python train.py --model="CTC audio transcriber" --dataset="melodies that start on their tonic, played by one synthesised instrument" --train_examples=26041 --gain_aug_db=6 --time_shift_ms=50 --input="waveform_16khz" --tokenizer="char" --vocab_size=20 --arch="convnext" --norm="rmsnorm" --hidden_act="gelu" --mlp_ratio=4 --inner_norm=true --wave_strides=[5, 2, 2, 2, 2, 2] --subsampling=2 --layers=6 --width=192 --kernel_size=3 --init="orthogonal" --residual_init="zero_last" --optimizer="soap" --beta2=0.95 --learning_rate=0.0017 --beta1=0.95 --shampoo_beta=0.95 --eps=1e-08 --precondition_frequency=25 --max_precond_dim=1024 --one_sided=false --adamw_lr_other_params=0.002 --max_steps=5600 --batch_size=128 --epochs=27.5 --lr_schedule="wsd" --decay_fraction=0.3 --final_lr_fraction=0.01 --warmup_steps=560 --weight_decay=0.1 --adamw_weight_decay_other_params=0.01
Rows from block 2, named by matrix and row number. Rows with one number belong to one neuron. Each number is 500 + 50 x the weight over its row's rms, rounded and kept within 0 to 999. All counts start at 0. Numbers have three digits each. After the name is the row's rms in percent of the matrix's.
# fc1: MLP up (model.blocks.2.mlp.fc1.weight, 768x192), inputs 128-191
# fc2: MLP down (model.blocks.2.mlp.fc2.weight, 192x768, transposed), outputs 128-191
fc1.507 094:563501485519529494494516512519453572523434468570503488478573466474511535551565578531603528441536394601472578537500597497497534460529493482492558549500602451474462527510499485572525487580526563
fc2.507 086:422592547501486454522512448516462518481425553488527510432387493501479516561522516543505413473530423334551559471511522512565515480481515546434535444488503493541587481554522537511429533503473526
fc1.508 103:496494503613509477505589495497505440549446508494571555588528487543418540514507531473316490432521447499436552546542523622454524451546548472477446444566510490391485538436400605544513499492484444
fc2.508 093:516484589522489534473556554442553490435505489532552521622380574503519447527506497579681501584490480480454584467479547517470400583505472586489511668442464534499534487549476453452339527490543536
fc1.509 087:558623461497585493583525605504460461539479497529545539488517522384474538548488566438462540543588546427555440352463461599507540453543460443545546506587457478513470540565497499438493563497465399
fc2.509 081:447542513501486461464524580518415496430591509437474558446448557510515471628435479460549480509616531458513487543533425461561507440516534557485555599439513435479522565486632419472578516548548491
fc1.510 092:531492471564542490439450508468512564467421541534530478472624523557376488541413479496489502464473566553461511494547462482578540518477466427509500562522514521586516451584459507442501482529542527
fc2.510 089:490462465589503475547483493508453517540470535451471552551429586469483516529501429473526529424411515463488534528429572556427508550534539639432439505485520504479493430480476431533446590523419430
fc1.511 097:542508583465574439483520514480510436481455509554460471422501559566525491476628562463487518483527473424420487489460567564506549528507553599575391506494484523588458471510476488476532461480610486
fc2.511 101:599477510490565561476449500447548482498456460537494374468516483540483400469477473492492567540472495503581437483615438552522514492439475514530453500601592503516500467444527407518551500546526537
fc1.512 097:473426480406458551469509544587481552480619471494461513438587502527494549547560508529594506502431532477461486406497614557470556532524556524491503457462512438498612518494552499446476500415439540
fc2.512 097:435459417444477449506473558513539510527469526492508495529419443587573265554542533544503520434432484519500469521497484574479543409542380427411525511574610574447424465474488481407536555425494491
fc1.513 101:489525478595533540420464517467481428474474517571407528589545500413565519509429558488517449583562486519463550514427547506513483491548551556520488487433477501596424597456465486571584548489578377
fc2.513 086:534477601554569471455493530525453493433540500469442509526500378490588624437540442523533499581595503498448601595562425470590495499486460488565545511566502505480577445437564454451585549593510453
fc1.514 102:504480479496497510430465503454490535465521629521480453446469498462518522577511413494494556510486495503549541468457434436549591594522537478526476426564459486498585514474522560570447496528510590
fc2.514 088:486469521544462467476428556472461465610482426467514504571525503438458490448465498419543436531472478434474555552440465528540510428479561535495465558487444581598455423562417577517551451484446523
fc1.515 102:626560598514546509487523487476410440538480514480541475520577551497566519537577443534470503458499431503468585519458549445467563467454464568526504439576562519580516556460554563424489498517551422
fc2.515 087:405499448485461463489577471448450463556458376546479549545487477498441461512495486479476437498535475455530505534479519426561514482530507483488478392550562454535500478487441582439454464477480423
fc1.516 091:588625525597553488420520458526438453538520542549545527491402518595504439562440536530568533449448467433568504448562543427543497471415510503463551470451558467588477459542557487458452514505508544
fc2.516 088:527471495482515439419530473467440517609530526477496506486503477491551556512460464533418499473493446385499618554543494536546587459520515434562445540597567419565505455426465497553473574513446524
fc1.517 087:520521479499482461467548453594538560519566498457449480431574522557571507480464535520487587496415481414471437452458584461539531532518452476483562488412504461391539483532555484500497490508474628
fc2.517 085:496525525482519452523478479419582517522544515464488508515456449479557426508541576552461577460479500399533460456499545494443508544447605452448607479483550505525521463496514548413584537527519373
fc1.518 084:521492513571492508493423582517497347492515432392421506465515512459533570427479458474468525514497426612484420493463503528454529575492427446556460505467479477576492535466449502537574472554481505
fc2.518 083:456532521555542492553506463552426505510500437474530543491490483488460543569387540456509437475491531529513439461511496501542500527501450569443521524567524502565496556524494451469467522530511522
fc1.519 090:465455486438552507507478462405469509463440520503516463473555433478506517562380505582453508538546467475453493475515479461538578402565553513463432499488516549550389475534519493407520514419534486
fc2.519 083:429527488479563428559493507554530566460495529404523585420455495520454574529446481543508568578520503521481454532464565426482477521482441475500570501419514551520497489524443558515478498564535566
fc1.520 099:451499441418578625583544461422475526449456536529523441508522457488531490496532510480537527584444452486547544452472511505460509495491464551501467444539520557578543564542469516570501525490406538
fc2.520 092:480550503480531507414468469523487480534577449531538574557448583507443482526524434485505559596536486449480564520452463455478458548476507469485534521517491579439427523456488477446551491483553419
fc1.521 111:455501473527495438491455515647435501459489531494554508400501501548593588439582378472433572449531508511520516495536577442492501522486478591494421501476512513500510458451572519477551509577529509
fc2.521 100:504501502479471521430571530543528558522468542571496509518415486561443535499528522475423501515487511490526522544417494548499607538509536459444471465562492446491555554495484541564552485525466445
fc1.522 085:554408571544507519497375575475550444478581484456512341539462480548544506517551456497601487423573474470494553462518524489506520517506518463520484502572445437533519491577534489444545547519503525
fc2.522 083:512476428358544500485521448500540547511566530509436523538518540461624465482498492480482514530470508523545567468581516519430471434511436544515494500480521500506411464540499448413535540521559559
fc1.523 084:491458562467535400507570530516533355521435536505441452496552396532507498495459535521570535460523533560574525469567535586481438520462514481474424527471400556545496530590440545508597506508475558
fc2.523 088:615554546453485493561387419516435541423455552527505525538566540449439494540540458557491544413466515431551489470404553467444464591508514477501529373496446592511489519542501521430512502445413559
fc1.524 104:509389486480528471537563479416500495574495489581510418534547558515377555490467563480553454533470509422515461538505511393540519502555481542552483458557523537501538488528486521505448539479406431
fc2.524 091:505448511470461475429492585452492452478495466504540453473444457523537610524558456441470502558510480474579511481481450486504384467474515529514531657404532443424439443476557478500601533539510496
fc1.525 098:484491492461503529474570568473491543469483450526521569440536613510541463444596488591518495512438549464529479654484471549491493545349504533449505572461509468464519505494507533502494501489557486
fc2.525 097:501459548564548512533543520578474540571416464494495436469500530503425520540498573552522472523490475446547458431485535435494430483521644433464532472559529502497464539420531560539515500436395433
fc1.526 086:542529535543468569530495524513447458505474573610467497438512506490491432469462516503404475535571477510470559628493446504558463600424613390470481490394512548445499476547573501525392513519474515
fc2.526 091:492485500599521468492541537532496512543450519551570520539476517539600460446419511526534531540500595558490521466631447492504491482494546453422493456503439574493586536390425571544483533538537492
fc1.527 105:524507610633491513526518555478559537512451532570613502571522428454469424507497552548532465512408519493473494472476518523516539442500467418548466494458542536438499501592429539443406517476524493
fc2.527 112:561563462538518454435478466430520532470410593519484487480501490520416492444509473531459423514468646498525548521447453470503481457523409474483535532503483473578516525472581426512536524560504465
fc1.528 101:533502516429482488556481447493479493486534461416513497389418517448510407449465471429464506528488545481528477438580453557412541568550451486517509558491507632510489608494512411501546460433438550
fc2.528 095:474526474478469456509498519430514567506462523389483510527600432527489574512583449478488508503567583610398509521406509442487518481462499536452451439549482517470548560472370458451487446498534469
fc1.529 106:435454440495585566514590490588384421473524532407607494482596646359520509403483456541501522432438509485416528580531512490489508472524555482462524431470509516515504457565484399502447566508505462
fc2.529 088:530507469582549459431492479513550469555410566471447499538378537421525486492581455516559499564476503498508461557486492465483535494502479503453551648547434551496511478422474506523504509521426493
fc1.530 095:531407422538480474433379552371445509404507472435475576645566560545514517475423441507450523473434545460534569435491534560510457372452401547434439455516494501484489534421524523460406541419416407
fc2.530 094:601433473493384550682548498499461471477505524568466517564521529515497533528508483457419495485474553473544563442540555552447487561488519551479462545479503597470489537559549444434569507537484515
fc1.531 111:439610496501496417428479463512496456498558594482551444542529454485557567528410471517574558393428570421559475479364552499473521458455530531546460506493523471500473567418468479521467452452576452
fc2.531 115:437516458451491447447475506539563536456444510394468489462521534502479486477517518503469505524563556443501514621548442509451527528427594485487494382448511502491571471434445441529553528484501515
fc1.532 100:504468493467467429455555501422510637466578473501429467561571406582549456506528440543539527447483481438525424404517551592516557601584406492456443581491538433527450560461387498470469475427524477
fc2.532 090:434520493475462507515469531456459568553483507447526486500370492525488486566521514559418438533552498612485392499554543535504505476428559560502491570499569435476508599526461503487535464482543475
fc1.533 102:477385455479579452437481556569413546508531490479545471501425510572478558511451545452425522438526547486506482523443426532525521590507559438496537407434492553457520607462452487495466505432500509
fc2.533 094:487555460433422473510491527542457481486310404435516449579555572464453411591423484498521502462489514407467463525488494519478426496484391519478597657427572528462556539490557518467596501571494565
fc1.534 093:479469440354530468479473476442469454556591416434516515473542495571407540469566541553490479420479504473435427577512481536583554519454530559492490444455523522508433488544519543526510579487523470
fc2.534 090:570493503446584477437442478460504495571421454482476440479409468425478393523487460504520459494523483441513391432412446542458444520423489467456494558428548437510546424538472484485614559499482492
fc1.535 101:557491532402490508499567549512570534514426485445489504461407490549494484544527414518432518538548482495549489491500466530463513503501544567446470515515508443472396429431473644543483473482451601
fc2.535 098:476476486511525584513492543463539492581459481457508530580507452460479552497504489519574538403510501465516546480556512531519508536527575478486479525508440531515547432558462563528541469429560473
fc1.536 103:565497520537507483539451496566545554444561592492573517535530518478416531535484514487426427450572442486595471482432567512490542456488459516493544500548538499402603571476496447445443464473601486
fc2.536 101:517553574567450444529508490443541532531402523518475441497402403543523520409522394495554446481505517500492495485491543442553588447532485404532497425484484461563483425510467455526428567479481483
fc1.537 103:437581429522536467533499480509460427495497607495526480488501471471507400563543511469569488503549510395521487460509473587498417484463534463510458547512442486542409474498553519416431491505536543
fc2.537 091:476488436517570460340509529418522493433507553391553469481452562424476542457470556544403573546509464522457519559477487482557422516586403473505623410413446487492558530585476472480496525459550467
fc1.538 087:493544407493424499480427444485492533488443525476449493543426412500541435456479463578488564531437555511687564545442617524459487526468542637479508513515470555505503520519533520483446419456430475
fc2.538 093:545518508479497529488523493467520436531443577431487453506484395475492684531520477504398489446502496526549487506563486481544565560522448393472563378500496464451516562529519571498583534548557551
fc1.539 094:459525527538629443475547510507507410522543476454536440475574572643481580482630452401432488537403493402469489527496472422486512405413436543566554532494501417484623482530443520542506550541503541
fc2.539 101:494563531523513468396513537575516483538529534497433508500387410467421479533531519468502420547534464348559493467447434519440519589563482452538553401545535436442441460526428498505463457425527444
fc1.540 104:518491463431470588539535533539335399589505428507449413489688488492474542585442459515398429469483477493454585567599490486489416607467572541488481515509481529426471469519530432524487600491478522
fc2.540 094:552490468519443456450529514501568495472499525476547492508343549481547462491499526517592471467499443466587490465495499457560452499541597480573548490444507485457466496539437526524507536511572558
fc1.541 097:536456488490531522530485486537531510396486484462509599493563532453580532490530478517499500455518631545552562440473500483414537490452366477487508498562507508442499540458402501399450480479455445
fc2.541 099:464395494565554629477469488518496533422588488493500577532536497574467461542456522466501488535542580515417594514468458452523455515538487501442481544517533409553574527546473516497477460498491515
fc1.542 084:461574568523531575508478536406412578466554490474511480538477522495484524483535509489496492379486441523435457514534475507504496494454470496478455615575606514474470488531479528487544561602440447
fc2.542 083:479543482512489451392447452490466536462530496512530489479506528532427417518565495544566517464499398402464522488533555529450386422482555427613515490489528514395555558474562445541485524523552472
fc1.543 115:437524456527492478446501514514518553557538521538495537551424412566467412540480535497524546427561510499608511439488577429561501417542522513437519444419493454562504464500551550538548570534408570
fc2.543 124:593470491511452472471538482412522565540435489564518539488551356489409539444498419418523487456471495447515561497420537524428472424438472491441442609528456464402551467467499457538491482544511524
fc1.544 093:416526519502545460560547451500471483463467488433583419530560510477384565517537633504449396434594536495440440442532468506532544435538505569465526571472485456537650469567474529469533533544562437
fc2.544 092:432540556533460414524497481399526414509456527402491575501489497469427454544442396460563504530559520458394429563472443548458504505507515464527558408502541457467455303515545436453491525564484492
fc1.545 101:582495500472542598531555443480480451475495558651567513538566401558495521513532494493523528508563459532552454462497574494500467476588496414532479521593443472502516520541561524456482465424529486
fc2.545 099:450467418566477503478476438515491482482546565470526529523505449446456439533475410468522563588565498532605440450442536426475448574439476524548585452569552449415452550494544457429528547561506498
fc1.546 098:467530544551411507489526490511505482470594497475495546476505415509554581454501476466484442567550393592479594504532477513413519517394506469384422508529505455483508556460460479466576507528519608
fc2.546 101:504465515549512516444552503469486477517532424612544492505479445441465488578556479507507495535542473480601607542515500571521406520573505542502557561537423522509542481565440466440467524524617419
fc1.547 103:494514494533541566453427532507636483590419463544487513463509507478558414445465555562449519452549537519525512584414513485542443550431504527512494544483541564501498531484432497419565487623522504
fc2.547 093:430530402588599479478493532550485519469495498453407470437562419518570502484500441514522625600541529402510603445570455517462475553451415373479553607467471465501510496424513501523545436528577568
fc1.548 101:436549495497528604552534486532486444557548455551515439470586575492482477592485514453530482501412493446545468447449444474534500511436472495458540485515493540437516530495541480536520467469473544
fc2.548 106:560415543462550510495407533387511508471476496538532416459427556450479583502517481548520494564580453496567400492477539521459490585465557532529446467421478548475440411426514478559518469568520457
fc1.549 101:529437503452540482568463562435403515531510523475500528486518421399424480423558452514537481480480496509529566556517444420535461569518511465437542414542499491526497529422551567478527503467462456
fc2.549 094:485586471518500496428544545499455523478431507481498495488452472530627381552463467541403473514486552497494510338502552478541477453504456498514411614498476522522542522462479471580555470475476531
fc1.550 108:502422541473553526512514518553517404432583540509471546544515549444488562504515439550530427533510483483500551455430501455525494452621508561502541504508530560495501484485540612401435472491454538
fc2.550 097:435595598425544531520465459497508421473542580412607473484462459523443424537388493533493472451394476471526443462552448561580567460469434438454462471552550499589522453487470453500397556536423533
fc1.551 113:551368494491430471594433471486526476465412499568485569493497465546567512470510482517560504383507546448555499490455525429542449487536495507518521519524463499412427473573456565516560577442448520
fc2.551 118:503495495455454523476554477509523613471572571466511426546518453530542454554412525509395457455417474390494454590439499504574390440440521412486442502498543587461485526456461507498478428533491458
fc1.552 102:532521434528506529510483551449431546470494510458477559476464495455470572576472569505414591504537513492564397456498461559518610532531489651420444490464488471579504426495564502481474483465462455
fc2.552 100:530548469483462501476430453466430518516536536514489497482545513540436441540450561473564435615487469461547519476548458471411493556487496482572426465422574441421524498367499488496506544461497561
fc1.553 092:496523667417579507484452514529532489496503464551518552529417589448451428464489565546483405464523462484561511501523526538592444544450423551467415555483449482549430552592543421530431518505479605
fc2.553 101:489645558465474424474552574445514470434565435459556463414538553468516668577523523537528433500565523494539417499519503504526497538516537497485526388523489536471526513545385510530442503424529575
fc1.554 081:500533503606500373488482491560515460481441570507500427524504554518504453486451458508498530373524555514431508505523461448493466488463517529539534463550470394509526481508579595381404489515490414
fc2.554 091:510476547525519481448475534534509465531448573498570489436413558552530590396529505481461536563461503476479551551497525467525446500451472498561434583453500479473422521502492455481481318445560519
fc1.555 093:539480554505568504485455495476532504472419547501447516476447489446459454537556597485609457550556555523469573514491529469504438454543548576500463596533549468558514462546485575478522503562608521
fc2.555 091:471476523569617520587446516512541405521412506583525619504537466506502489468437541501506466481427494480591602498529497467563533514474496446624610459496489514513508490533543561472528496554466419
fc1.556 091:460585547389567519430529461515450486437544428463447452525400555495522438611526567425573501539475449427582505324543424493587477519517507475583502469479520572504510582551588467486664478529418561
fc2.556 101:574485466486547597375531402496479521479491476598595452482636535578532331472539531461447530505494435498475489636504545520447503544462554487471469557441474535537411485468456453553459487494471512
fc1.557 094:555447496584560512480461539463561462543449472425459445532466493417514499556514466548515519407469591424426492469467455460441431485626452502515478389416569481472503414429518491569551523486475481
fc2.557 102:604513571504524514384522467539546443474489484478495482455430452493434615448533535552466549485536454338472425473459437597465464450396516533499505539583470559474564576532471510594585493559576508
fc1.558 095:549573525557512463563494592531522488547508488516537505498416505439413517505486447445442558551513516456544434411471430453484479544548434454539507493524549516591605517394441530540484503422501510
fc2.558 092:432474438563425508521511567465454498477495545457486472487513484536539515416446451443508477567460512438506433587529561477548600411456557487548466566544509555473426484472496470505536532409516604
fc1.559 100:528516572500416521537489398482510534484528473559444472493468452597358381468435486462507524499511450564430415443511462532358443517517523532608532434491493423499491537524447468490434496590557473
fc2.559 102:564541554465515609530479403486438540543478441459521482502549592487638584455493461389535541536533457521561530483564520480500482550501352566508526571486547472434548486526532472516551473553560471
fc1.560 110:467480546547577566498440550552458506465491473494529424438602412552454567487370470538483437497589582493399532560572521411581478515581505448523528473435577419551478538586561341463487503511553475
fc2.560 127:396503415463532452506519579512430455418453411543543524450506507528541429487523531477478533485540607440410469452534521446476522490413474483485567531515452494443565491495519403536525458449525531
fc1.561 111:511505494483577547461507416493505447472440515547518446409551571556441425446543571517506498497586446443565545500518509568489640481483438541486562509470521475477521487520570607488538493463588492
fc2.561 098:410534437459441486567515482477480486525522489543536512516459360517555474423484467537514530444479422469513478463529530534444505605508462456538477485577448549539531501472464458450522482471461523
fc1.562 105:478552488390422489476446456408578444485535462475407497418523511470568566556536524479472556535458487450458409380417570517556467535480483514491468452476438466531443567552590439554352446519510434
fc2.562 102:477482509580498487511494501460459477533541486478517400558521441482482543544488534554449515493457441431480486684547490538532452538496525571546471615489490508466474588477549521538409495488563543
fc1.563 101:548472575535526562586481495508524642523512468474498456562419505484486487459495476511470445443504500469428618498550485522489468553512552458472636420515495494414540591561435551592450533472536574
fc2.563 106:532479421450455531568547548518536464366577490529475465522541512542525543508455441498555474566440592492518550504557469516455584455531444577532545602556469545505483556455453470452438399485584619
fc1.564 089:501471554537536483571518539517498508587493523397572533541447560441471538493497589360426396458494478509595550458485518596532459506530516500527499495571472556532505613473575492542471471478436486
fc2.564 091:539504509556458515525437498508501546477624432394515462450543503475527318506444486498625528550431524470454523597548545484551552428473451495572440557516431534534528484491448519457508489491486547
fc1.565 102:575561541547606496443539487427459517530379527512448460443494555510441456513517467485445574496472474435564524451468537541537539490510448459601506529540518544537449508459410453520557581478454488
fc2.565 108:516542500517510497536477490509379580478508599467443489567512516432557396521440588457452505470535524521541524491482473400590523556439475532523458457592480481575554445367461452463550495470533499
fc1.566 107:548478517490473514596589578557408400489479493468519509470554517444443428440534558530390510527483450342480462424484491543418512614535525501511524532431485469441564475504503545476599513429495475
fc2.566 106:441475433430552449517332543594515527552499478476488543455437489525444581497510506521504520450461595508539503463471520551535434477553521525566541504491385496478658490517498494552510471496516449
fc1.567 108:548474482422481555560509517574412558448534454501537465503454458544524507532485487543469560467516506491553476559462495429505464509464506449457458534500587480477425522518491452458480488445504577
fc2.567 105:528483416475536451580439506437549456495458514491529478476539460532430464565485479432470510457464546466537539409497469459547479516554490507491438512535604470507590450489518480461489493383563452
fc1.568 099:490492489513440554539483481562469504470525581490492460535506562527493523512452441533654436480509516403591516532475400458553493455482508511535530445526417543475523467516488469477528524511472487
fc2.568 101:521498541578535467507412553451475491535480533458555514438555680470525485473453486472483456500489530554574521452473494444510484543483447510492479542497411519483490546528503519525465432588470529
fc1.569 106:517427492504551544522472467524509545591442433526569569467510525535554491515445596499525572548536480504433642587518566459622491468567520505515432519486374469500454438530482526517488471492507485
fc2.569 100:464500536570456520482524490524471537542431456592453529529482444479546623539570503491568476501577519376522554401446495460454498547493566504530496485399507514501554445465473500421487462548554443
fc1.570 100:473468547525565492514588475498509492433505543512492457418501455540543490503487489487532534453521450496444513556474453476504527489520376462473460479541433534565423449703528530500469589548483483
fc2.570 089:564485525466467527502437465492495559514434528424462433444619507438507462526534498588473540442448430505511485499588429380543427473545625498505549600421600475460405605507457527429497529487522564
fc1.571 098:501496542528509560457444518629488516490602549598516484463596540445464540517481384519431502484529443514400471452465498472598471519559514449454600546547482488505449543559518569525467563529487461
fc2.571 095:567464503528582518519508446433486497456477526474441475538472567459510577507472499422516479518476513480537559449481525573470541537421520476462457523461513469549484389479478465474496498496500500
fc1.572 091:535412510523534520502490559463478433539454364511437483581472570486453487454479529451446456481506463447484529546550445548421585387449436558484447556557527500456490631552477417506501638502515578
fc2.572 102:466468455465496429536509507507445548543518440630503481479425533489510486544573505441513543541492512553344463399494499512501468555452483552576551464634473473569503562538517531500543464567497426
fc1.573 110:474573427488485465500451478527590468548556475511494402414550571495539488499481488491544473427533534527540521485544535440527497491635491512511534491540554461508499491531536627429456510491445493
fc2.573 102:471504434521451491543486544500465517531476440435505482526434476520576558431461480483539426540585457486464472543535600510514441484454514517523439553569441519545518425485565480544494428515475553
fc1.574 089:490510500518449534436578491489512498468477463580562439591516511578595592559514504466527501523500457525529546515464521474487531602532542593448490515463519401550352527475539496458514566457562477
fc2.574 094:492565526513418470495444505551524546514515522499491403532504444461512369580567506500512552497476500517506568511556520588561531462473391428535539437488595511512550524460493442449494573533466434
fc1.575 097:509476551512409517503508468552539369480508427602485516470554518484478492440525461460436461602595404506499559536473496460543465492550582495598480548392504552475488484501529549495547480510529553
fc2.575 095:543480543443553489525445591583434585491542471512522419518437594552461509438412508430497517515462593559574531460508550448475483548477489577483464486431507481493502533597500440468451436546416511
fc1.576 102:555498499471517478451516445514547499500539546457485446529480393366515462510422541526455529513480586502385442555490570587481458507515467392561441506457473428574480492481521553551550537442427373
fc2.576 095:507502534542552495498484480531451536544566538520526477460527558467464512470547466450496504360430548559534444552438487372528480561437475533533511447546613558515613506531499463479515514470587498
fc1.577 101:500597487480407466534449515451475512535444481499432422453435521544515553489484531535451497571404517446523470519507450528506455513533606440444403478523503512461518522459560496414473516411427522
fc2.577 104:508479529482544542527587455440494510535633526438436563530528517567478291560506539510536500511462450552409467408468503431485508539525531575510421501411521480388468438474427552471432477484500496
fc1.578 091:436443446461459448445495537569466404512510533566539444503539477546481579549503536519498539508445484518454459496548443633614405527510482522507464544517469492421551461486513563472521481567538588
fc2.578 084:454529472504569514396501482514440484428525542496499423544424576411499540534489582601481584506506390376517432557511478473525520496479454573566569474431493389469552406448479469481594531505546501
fc1.579 107:551560497541497447484444432484466527461401582502504533524528471668536535541503393469474614447530490470565447441494482571461459571649485501499396537452498370495501534453524466488507485515500512
fc2.579 103:506551502558444451561555505480540501536535561523416482497509490541517476452528458541526593505539488457426518440604478438611489489414531475561478500444519462541466567414515383530544452448571526
fc1.580 111:535551479534522429506514519492488562505492530442518500530524546457536497497477452445569424494496541472492537395496462478527474482528532611515514487564590408500455526585502442512540492527374525
fc2.580 108:433563534528499587604548456594478450500486484555501526562492580442412475498503500429469501504447469488428505633539497499539609464532544474465459472455395534429576590445426445559548475444560458
fc1.581 100:567456502512437546549489590498458461469428521489460553463491442535505447600610487528411475547548463509495510635488494570534519549538608487526534510500484553565525500553484518427526489533452522
fc2.581 105:505520449452553424479441526571538514469507487501513519522502387537497485509484528524588489477602511524544417347495538550498538490472476502483480418560568533544442540492615538578517505421547548
fc1.582 105:475552521443509515527471482455524450548466512530487480536677487485523578486480538558593535490504497400505518552502576517528608470436515464415456527452513523633507464495484522493573526470475519
fc2.582 100:450512551448435490519496562428459504484549498548590473550451462575444399523389474561448544533538491531532500472490409410585482511530545432533536496522571461499449542405549558573506508403565498
fc1.583 114:499536478562497493472398435435473446541480466492577463512505550456507502569552497507404478495524507458495427496456442402492602513458531549545506531478506485430574537500485572536418489446474515
fc2.583 132:562608542496513528576472495519475534515458525537519505526490494468481559496449473565593454509467483454538480519423477503433512538562473371398479428591521500441467512392464509528492461446447463
fc1.584 107:488418551514562565528546567578448468479583482497574504420495612496509550469526472505538511489420488500619526630513443485504508544543469546466556462454506625559480461492501520416460433562545549
fc2.584 124:584564414599477497504544485630486639507493552509372482561474575537590400514505494438484477413489531478512561388493466502517571487391465458537521564558509522477532514454476462479514531559523585
fc1.585 091:458430498571557544468434534552531495485479480604496506576483502532519524542468546475551522474515447377500507409476514564513527463443562342563396467506513469491446592498541588536500398481509452
fc2.585 098:545541442549517377542510525577543440484516497477502527537540559584438605601535478562433446535450518444576429525512545489421594520546524666529487417579538481580481592492545456521524556492427557
fc1.586 100:558390530464509530444514560480435458440521596480509486527592562437513434500472522530479521485590465467583580391617483517514499547439496424534465554498511510507452474560424611637515461471406591
fc2.586 108:513483437478565470558488555499508496550408449601523484612414568517561521357475471534461556535410502449587551627491488545438518499543548469457533493481530468439471511454475624535485508497442530
fc1.587 113:498501451398563513460434488442476403599471509518492482436593564486484519401502493504538533428479604443528584488497493498464512539490485456462467448507501464502484520505417413483534448364497425
fc2.587 101:510477595441618483471460485472480426480394360496545487591393621492524509529482465476517452414522577478453516423450528480521414521468578582555505541531606515473525378517620499497563551483632578
fc1.588 097:504466588578542452538455464453504582529589488477503463538445490560505462536504405560555457371519460445468495547496504534554563486561381452599480439492500476483515506626445490484442517501527492
fc2.588 092:440449560538544360519512489568485482457464549539545451425587524525513594531520459503493474455463489507511456482497494434454458513459451526509544420550457459484474572542591467569487514512470438
fc1.589 108:569520501496479453522461512535553483617565446492369461489520488539459503609543506322470522506460495452485518486487554397464426544442535536446482503487531491470473510461482437512492550691496563
fc2.589 125:471545480519479435496473463434488414524537511465479588569533449425604464535495524471422487545468472553497535531460499450490413514561530449445504580497524524504387442620528504459422496398475527
fc1.590 092:468491494539548465473497610550447452504477546494415476486586473459515530471472510413540520483501554474528516432536336473533549569480533476465456489594447468500563505544550478627498405490545485
fc2.590 093:502472519466514518469506505462533538463539473604477521541364651493504428510416474460493575504416497432548395591517522468451491529541387554498498452465569583450459487543552559506460443524502546
fc1.591 089:408578504457451496495513587509585393536557421473469495537423576421485610444549549475476470495518603501535436491558481578531530616478502577520439491464535595547474489562561491431526437502472582
fc2.591 094:494525549516599442531455526481520509448468539475482543477567570482477386524455479548549533500502520447475455530531466557579479408515486502549555463558523444576569560502459568524556529532480499
fc1.592 103:610442503538553506545417570498503439485518447457602400490506507525523462477494527582389501492440485418499509553552531420539545537449439552474440434568485441520508555616510499523572501507440454
fc2.592 099:477550493533474510417379546564512554538462452458503546515460510404568527515501503473570435503494539526569482453508512354507494448487499448468547558538486518565446541432408493445448522487576547
fc1.593 098:572470465439501571559384508500528428428511553515456509520525493455456524480593487526559520506505452552431535534534467544553592444451504421554527462521527531428406454473457408673443549504495559
fc2.593 103:515614415486533518527526475565516573567466469538463587529464498527514503428452530519461477562509438573398510488421455502477548402528485495556534557582426506525495547467417464520511550514508603
fc1.594 094:524514483450457539577569522500530414461473417436468486550537525446473531485600532464467497461492525539578414538462448527521535498506573483504553490482475544471567530527456498442615432580483463
fc2.594 095:499510477495472494511525437491490481471486533563458460510412530452552480534612477484548479472502446460523352595565543484524549551476491612469479554464486534489520515619483514475575517561504534
fc1.595 105:488486463540424505452431537552541624505543475434478578415510438527533483589514383497472506521555452423468471524455552487560585499438440493568628528454533531530487476543566473423488465439460606
fc2.595 093:505474474538401545532521549455471551519433510514557463469459442534528528542552563515547515547533409505543528471453483510389473593557523496404585542471469485530553484470503409593457454511506429
fc1.596 107:552508429498479572603458511560583507438494564512522528529514509573469493518495483515521445472466539561424565527374491531493550449502557487553500443418538555495607553484508412417493542534626488
fc2.596 100:509477403560576402499558521554573480549529485488493535510552500511514447405406447474484505466505544513505529551492515570491559513480416570538583514499463529525528556462513532431381542474498452
fc1.597 098:544541525506397469480551494480489524534526502448461590487565482491509500456514444460457450407566511482477494347445472492478467531533441431518611547462452437461485487458574482511534411481500483
fc2.597 095:420509473503517557465515500488485507535574606521595455519506521392534510467496538533341519480517465417504436633605538501456453484399486479574514467442495462511596546513502575400442473578472510
fc1.598 096:541601511540509487378498420604442465531502499546428479489531524510533453581448507470426566443528447446413586492463569484539454498525528502484518457519391492463524501555462508595500519571491501
fc2.598 085:531491536513561511466459477500534459439517513458553507503501473576497490469565459544529548512485653405577526581526538483449471581505643593478541510429404474569434468561465408539529491561599429
fc1.599 109:498581489460530516570423573504574533508463503497409464513503469394539562548485490456504364522402553532455568539508498556522513456447538390455488432445545511596507566527562467490516401448552443
fc2.599 115:432499551486408437429526545483531505464471550493447514473486466528484486526531511540432473555535488503514567551502528504531443532567447463437423611616545484517467558490524520543457511479434461
fc1.600 090:489435475560590518495555526516507536466515427467535504388458468485434465567416488489463472460448525533518463486499520573453514479587411470554479484490466507513548538542472572456501485497456465
fc2.600 084:516531567529576601477508520453519468529477428524513533457490471496486430531503510491608501526490496637521610458485587493501435491552509523472465447389481495467571557464394537467621509521485448
fc1.601 097:549493489488480489492406543469423446485503480518433473454484491435603386454542495384496481434477409514536559497514561502460461512538502468428442540530465545507580556482408533526528491501496538
fc2.601 099:566556567513544458512485492467484487448515526461462544503493511455610557534513465425467446560558485582472518538508465453494455503505494391472555505391503509542504469404497471531430440525512467